config.yaml
targets: ["symbol", "outline"]
hidden_act: "star_relu"
width: 256
beta1: 0.8
Rows from block 4 of a small image classifier, named by matrix and row number. Rows with one number belong to one neuron. Each number is 500 + 50 x the weight over its row's rms, rounded and kept within 0 to 999. All counts start at 0. Numbers have three digits each. After the name is the row's rms in percent of the matrix's.
After each neuron's rows are labels from the 100 images, of 14976, where the neuron reaches its highest value: "colour at peak" is the nearest of a few named colours to the mean colour under the peak. Only what is clearly more common there than usual is listed. The data: made-up road signs on poles.
# fc1: MLP up (model.blocks.4.mlp.fc1.weight, 512x256), inputs 0-127
# fc2: MLP down (model.blocks.4.mlp.fc2.weight, 256x512, transposed), outputs 0-127

fc1.155 105:518503455366520480466489442545444548462445501564461529547484469558464461485481534448493538491584522423638522463376591483531516479546514565371468498495411504487414411628595566514511443468521539515408533535469470557517339491479500471518546431474473543528526425496508504488462537491439507456453541449545481455543501546555565480508476534529544512509474556455524468546511482499555566474550
fc2.155 102:565551458476506430503447474570533557416500636502605403552527501428536533471426551417482538468464452507532491479508421413439559427445493462466469516560410545589595465466562561435467568588518503553468509502518501504484430483540444440558484566461446537488557484580463547522479545484510545442544508428508492424514538547508624502542431508530492448536557496537541456518469445587445562526584
colour at peak: black

fc1.55 128:574505512482576501456471568643452440501413494515560503457521532520460430490484500558443578534571376504576546476414502655499440464515548531434489487488569467446445398420605530460473509526428590569482531517503548446458507609501443534510600408444389457519506494525507558502486406477469482491442446491547516536408449513559503490512473543521553418563469487427486532477578558490563623490497
fc2.55 133:531462426508516456549476493525487523547467443565533607497463493500504501480464469491489497438523402440558514469456388466449463496501474448427523428536473440509559592435501521460432539553427518540481447494527480484482399479499448524496470534499477479423574469429513469439453447426421530490409488457526437532518393406510600494449424500492540506492503504412505495426480503487464548490567
colour at peak: black

fc1.410 087:414525485444481515512593538436501649464585523413497511460435544460569608456497476416526491524535616483549455596529475462466528400488411460488558446557503444485582574445487472443449431550524514520455439546503487490433525449416540552456374469437577519508436374479476514438480447521533521481429484495470534520552501471416554520507494515459529506478434466524465453535504497471576449468518
fc2.410 085:532505502624476480438429454504525430482484575476503540500533525510472489585408495466491518503529395472496406407536525467474488467438510448565433542445398491553444439536429649528504541502435545465528535554476556461502483450610509488494426556529479452446447522511574453529495596470576577464577533486511505546577449566545532601494479373512496511509510416532504445439407432481483466532526
colour at peak: brown

fc1.139 099:474482482436577425543575553539485470481472479559387531497502467480524484541361518422595370546480560538554522470497585448563533455578519499419550416472498477524435452471490488468526486518592472563445522507393529484477431477478539431429496541477451479433442408531509427501487508503584480528562552437412541564531534501503467505453477481359479444452498487554466483525505513530453538468459
fc2.139 108:516480521583480497374471528477436442522488621412544460504596466475468488506618493540466481517627441573482415500436518514533512510500524470474458481550504533459524530500478464537504478493560569557555532472545446552443559510589447532525573487588504543556482506435493557504531449525449481493419516511504492527525542476463473402514471377584466547513486460548577520509501486586508485491500
colour at peak: green

fc1.408 104:440532562443529555471509497451528498386458552447442487488526524514544497493441414455407522441560531487547549489513570384486433423479430589547461442434430542527434452508496475436512505504459636537500499540530572544452451462456516457500514578516542522529538476611549480450442558453556470521518484511495518461528567490546511623490518527525415534419444521475519472583476546400555469530527
fc2.408 106:481498482512399475602555426370558587419548581464493567517460518590506548515509514437469576557533556570518439513542501499593534356467413495606507513454482441549504535545392527532510478530514551508470438508471433505601468466465570486447481511449539515446508547482557533476482578594513556558532550477560512433486545417513542509448564519463513528487540465471540524557401499452436458532583
colour at peak: black

fc1.124 103:521522561497525410526482422533487547499466567491478415455487513482504527454451495435499497463438582574492452541533524487459439461490430511490427550504536519533566474435532481490483436494569534518411523462518610486477463574556475396528486472509625450510539501572541529497447530458584507522511428412517569538495412491482481600380464501513504466514448488442381504534446555471531463505527
fc2.124 097:546487502568451534515552432543428477680475536359520609515544353483534485498475529545524452447439493482505478552531478464534432555491493516476379433506445452431535520495480441515446455582418497539449486492538488496468588463522534499490517509461512419457504518543531537538519554423471387505531453519578541478552553551393563507459454429480525542474509478435496538494427512559558554524524
colour at peak: brown

fc1.93 074:507403440523469503430496515607533525526473518487478402431464547487546474412440484367483447388497503470548489539453538361466517515573512421415434520519477373526415489507551573473507426512476486478472615544506556408474410447483500514490497454389563507532481459530503524469473398466550534537491511502544563506538480431472429450483365498420525504480456527412515544500500483491615518496476
fc2.93 069:554502484527472459533490532493474487497569465503591686501498489492556531418418519457488432567494491556478505455463496491421485458423465501528440475489498434520534475496486408462399479615516540433375490428454511576472462501568466484560604536509507496465471535480478520467573502411453387515489552481449468501549577502515619518517522497462462486527496469457549536543454553558577503468498
colour at peak: green

fc1.285 076:522512530451468430483526463502518594405471474449459534572566522497520542480415459433521457486478531498460493461506497513516507454511454467469447492557544436499478561491588458418587464469535495470506573553601432422504514532488531476454473426441528562480498513516467524522504454527513428479407450506443473445589504509498431480343391607445602563425501530532508524576526559507544542535386
fc2.285 067:518518494522479423539493459457536448470560481487526648529450458469528521502377528488496531561447441510447457494479511476350441482410408510560434496480500454504573463472473404463425448607492536467395534465439508544590510514576482492540531520489518511470445539507495490461515488353466521504478550494426512490544542567495663535490521451566435516530511427446539525526495554575567438501503
colour at peak: green

fc1.432 089:467541464507521523441573468509488421526485576501526500460486487474545519462412427558484425420508380467510500583495529580469408528525511488542428539508584428497452487500555413499494480543380475464532505567463518459448441615461549531449557555472413499628473519577540410567530449412612527598690406488562532454480462495548523567501437525522476459555458480446397498496559473528607560526493
fc2.432 085:527472531514508462511556401461547520503544478542536620519596434494503465575457451502499515528522518500490384482475579455443470409439529536586469467483468411498496479504411525479411526556511566467356493435435550487482544515473490478512549517486413495459449545471468547470506485418447438492514525475481550468544547532517631548487563468425444534499508377502546493504497524512511527535500
colour at peak: pink

fc1.48 086:558537610452499410452542480515495522424522506467503495489555550431571505435457517478451431553527642530515506526449523511444522450474485528493451499520514517532483383522461463452485360516539559561415440535431551486476445539492485399469507469507584486485525414421499480464458463587528490532412447473460542383533459495499441543487522537471515541480445498546508522465529543493591527497506
fc2.48 076:540536517579453486528545371462531522493432507527485633530524462522517510452433480511531489497474485460512416486501465470465461425410399479452444486511473479511533517492459484455477437548552554453382589458475498519590531389510512554563524528496480466453540526522478531462513485452478394491429514483498505470583558570515608526504486418489476567527489489480544496555434513523553460443508
colour at peak: black

fc1.465 093:483442523494535355406471513524544477415491506567448520507487542443567506523469509414556498492504497475529532425508559452495467473488516503466475468540432429498478481469552493413506466503527491501431582607551470526522443459518507461486513471499541456414502320540523459480528474466546462493463546547408557504549504500543500553345405609477493473439483591504503462536400527512517489525432
fc2.465 079:486572477512485443499464467468499502473495423484534661529478500597540500492459536457501516540466447518431489509488523495460537430478444523515463472500478434526551503513444422525475501592523563417438575542511474539601496473548437486484533503575468510427371548474432470444600506398424460474449556456458505487539531536521612484440531485477536532503507452466550495527466529541552466510490
colour at peak: brown

fc1.475 107:467504545473456510404547504552430486461530542387482480481449410424509486485454392470528465482576602478530496499516533505572514539502489546523413535463466488498429439455502491458609531451506519584476521467505561476404470529483512543500522505439494606559491413514537546495537522565560485511514424440555488432518577505421469574503515521502453458531499538602365480415510409530561473547513
fc2.475 120:554560411463542508490622431467463573528520479580572519488567452433516498563521472579523532556520531433481425538426551429535480522571412427492517523502514568532545555593476404512551415524546500429529505517494581606534486505580567474477530596500567503541468502684472535562526499519469458529458529540498487587559525511539535561467501496466493618464477403517422434527489496543443490433487
colour at peak: black

fc1.296 092:530414545476474419407500509527486550429468472548516520507470509437537503487418491389542536463486523458629430534548526445517614543523471499361550511542516558509461493372560525395468471528412529615473407506497509461482501531539545403458463483495489440440496404563448422512538512574493519477474503473534457502584539553499472517424464527446542471459397504637561541488470492543560485483471
fc2.296 082:575499535562585444550523488432476493447534489407547619506580460546510524435443546510487509576502467563384450510430472521423435476411416496556432508448504464523551516523513477474478461568565546374500562410435523571541495571538509334533571550515460492509480591494469576510515464440449383534383587503496511501512566524470590485460532430473470518553490328467576544553425458553574441493491
colour at peak: blue

fc1.218 070:539439450453399454457490431499455554491416507494458440477507472556483620477433489448552493430477508398554440553432525460543500518542489483513484485536542549495443438507554451524588474547539428539452643518417575461414335458409516459509530505520477501453497617540445500610481491541472517475630523425477472523557567554446528519452430483389494513465465491543456467522525536488559456469491
fc2.218 071:558506528540467437576473477469512484513538469492551681525522436505510530474379524481482478555475415550434462481490510488406440506407472540520445464497504464511534463472513509432435500648539535451412524460453557564570494488556438432573582515496497491464438555468481526458557500396420441547437559520445497501540557532467604501474529449528450500527507446466562521559474513593588476507485
colour at peak: green

fc1.298 086:538503515478519421473504453498540469497484431538517347528545507454527469534486544473574479563494421500500500528501513466472532483512582479437532524521537520525461443443483437518561541506469490565481530536476529435489460486463569488480543556488537515440585481551441477570412429530471433425590533470449616506540473497448454564460442524368534497433566458563552509468517470452493512522448
fc2.298 072:532529492538486469564481539548494475434513455560519682515509475485498546490429515466468541558489436506445461462508518483404449510416487512521467481505508461533565472499430490482440480594549513454392544429480519584610511440561459470551562502515490502471403539513469539459543526403450521572447543530440516511527546523555610565462524450460445495531462492458558521538458547584581421439480
colour at peak: green

fc1.19 071:557411518438480486416521511543460470488495569506497444520474575493456488430420497496516446512539503506581491526452507439538457503619518459387473521490504478523461450485544595419482442428502499569441521498489547492464410529439463504486536467498558562532469495546478471447431493432509524436534498484564482478543475476438516542553448543419560498485418501404524541572457496463536489412445
fc2.19 069:555516518540485448575469549476448514421525470532542672495503405510533477448389506481508478554507404552447488468507485473367416469437498513514468489525482483494536500470541514425438462609503559448414523433467526561539493556566440464617576503493469430459501497429515553464526492443410492474393528454501512482558568562482607484483483440505458465528499511432568503525460542541596512459521
colour at peak: green

fc1.299 120:398399506491500430431523422506535523434446584485396465482520505468506473476425444442572490481518609534563465567503615403532481441561427458459410482481463583560504403461510457489546476557624483530513548428523578531534439505529507424440508519543571548522463508550519425489452464529482461456606516496437505426564450520521511529428415500438470471426528400619532515475432486517517491480470
fc2.299 138:545574530549475491497588512432466542534515516500526474573526508484514471519589605522512481531553480607531444551476461552600504465449482571514450448514467593465486498524449482503548473513611550479586560483509530502500529508534562499540520590577512507572456596557475539612474453525417488522497551533493584510575496523457549396465501384480522556579431413591593540562500511569546451490528
colour at peak: black

fc1.370 092:514382578458513418506448470593439428447432521584400488484556454443504489443487483434499516403537541439592479414383526394408547523469618521416471524553474500513370540547555591453484546505505529552472502555493512467515506483523516426482570428447492424489518477563510400571527460600539517496565427386460495513522567500523506527478476554468493487450467594493470546463560478544523537475570
fc2.370 092:552546482524502493590493420462570517541514519501532587482462482494475535485456562535512541585511482529420441533498536424418473504408478523514542480501425573528530532587494475469443526588532519507363505410462552605561519526556405411552555480489489494535521529481639522513591505393512412520452552497469490486539519502503559477450541597431424462529519450506541519568468512519545505506469
colour at peak: green

fc1.161 101:594532508480529389460508566517553538390502548458536417496489534534545579575411516452527572498534598558509561559513588488465448422531524482475469375510531437502460462604497531477508501562552589469527506569465483575534513498478405487424456455467628509437406451531566447496448503458513432548523535524476493531509478464514402526529510492448515510426489536483496522490456515510495488455334
fc2.161 103:480530548502438444470526537384462561364482522480482592518469544462459479527406557485464576518505467496438469474503528547593600468461524449510510488495538475563524493524512476534483492560522575482484533429549503551580450432543486420452545563579462398534440425493546428482499559533506502534509491435523557510573579526506591433519506526440434522540487425512566513527500466467542513404429
colour at peak: brown

fc1.88 111:541541524473534476523445566489481410537590486569504479491436497462436371536436545394447425487432487516556516460438567448433584479527530552402568471520461521369408524517484528427448573557543552500438566572561601508441470493555485414502506517458471561454552515512483354501421424497518453528548492536528529561547420496489482526474506572405483531492498426570524528456515509542435574536492
fc2.88 115:483458460572580556472540579479514462438501422550567604462507548557407544442469613554445470547495495513466485503462505464485433459488483488604562479431537434496487528563585618493478561518527473502484492397484363562505481536487476581402521477454555529576423565517495583500542470483493494478470488364468477587489520490566574579462523545528506569498452531463577564579517612481525455507501
colour at peak: green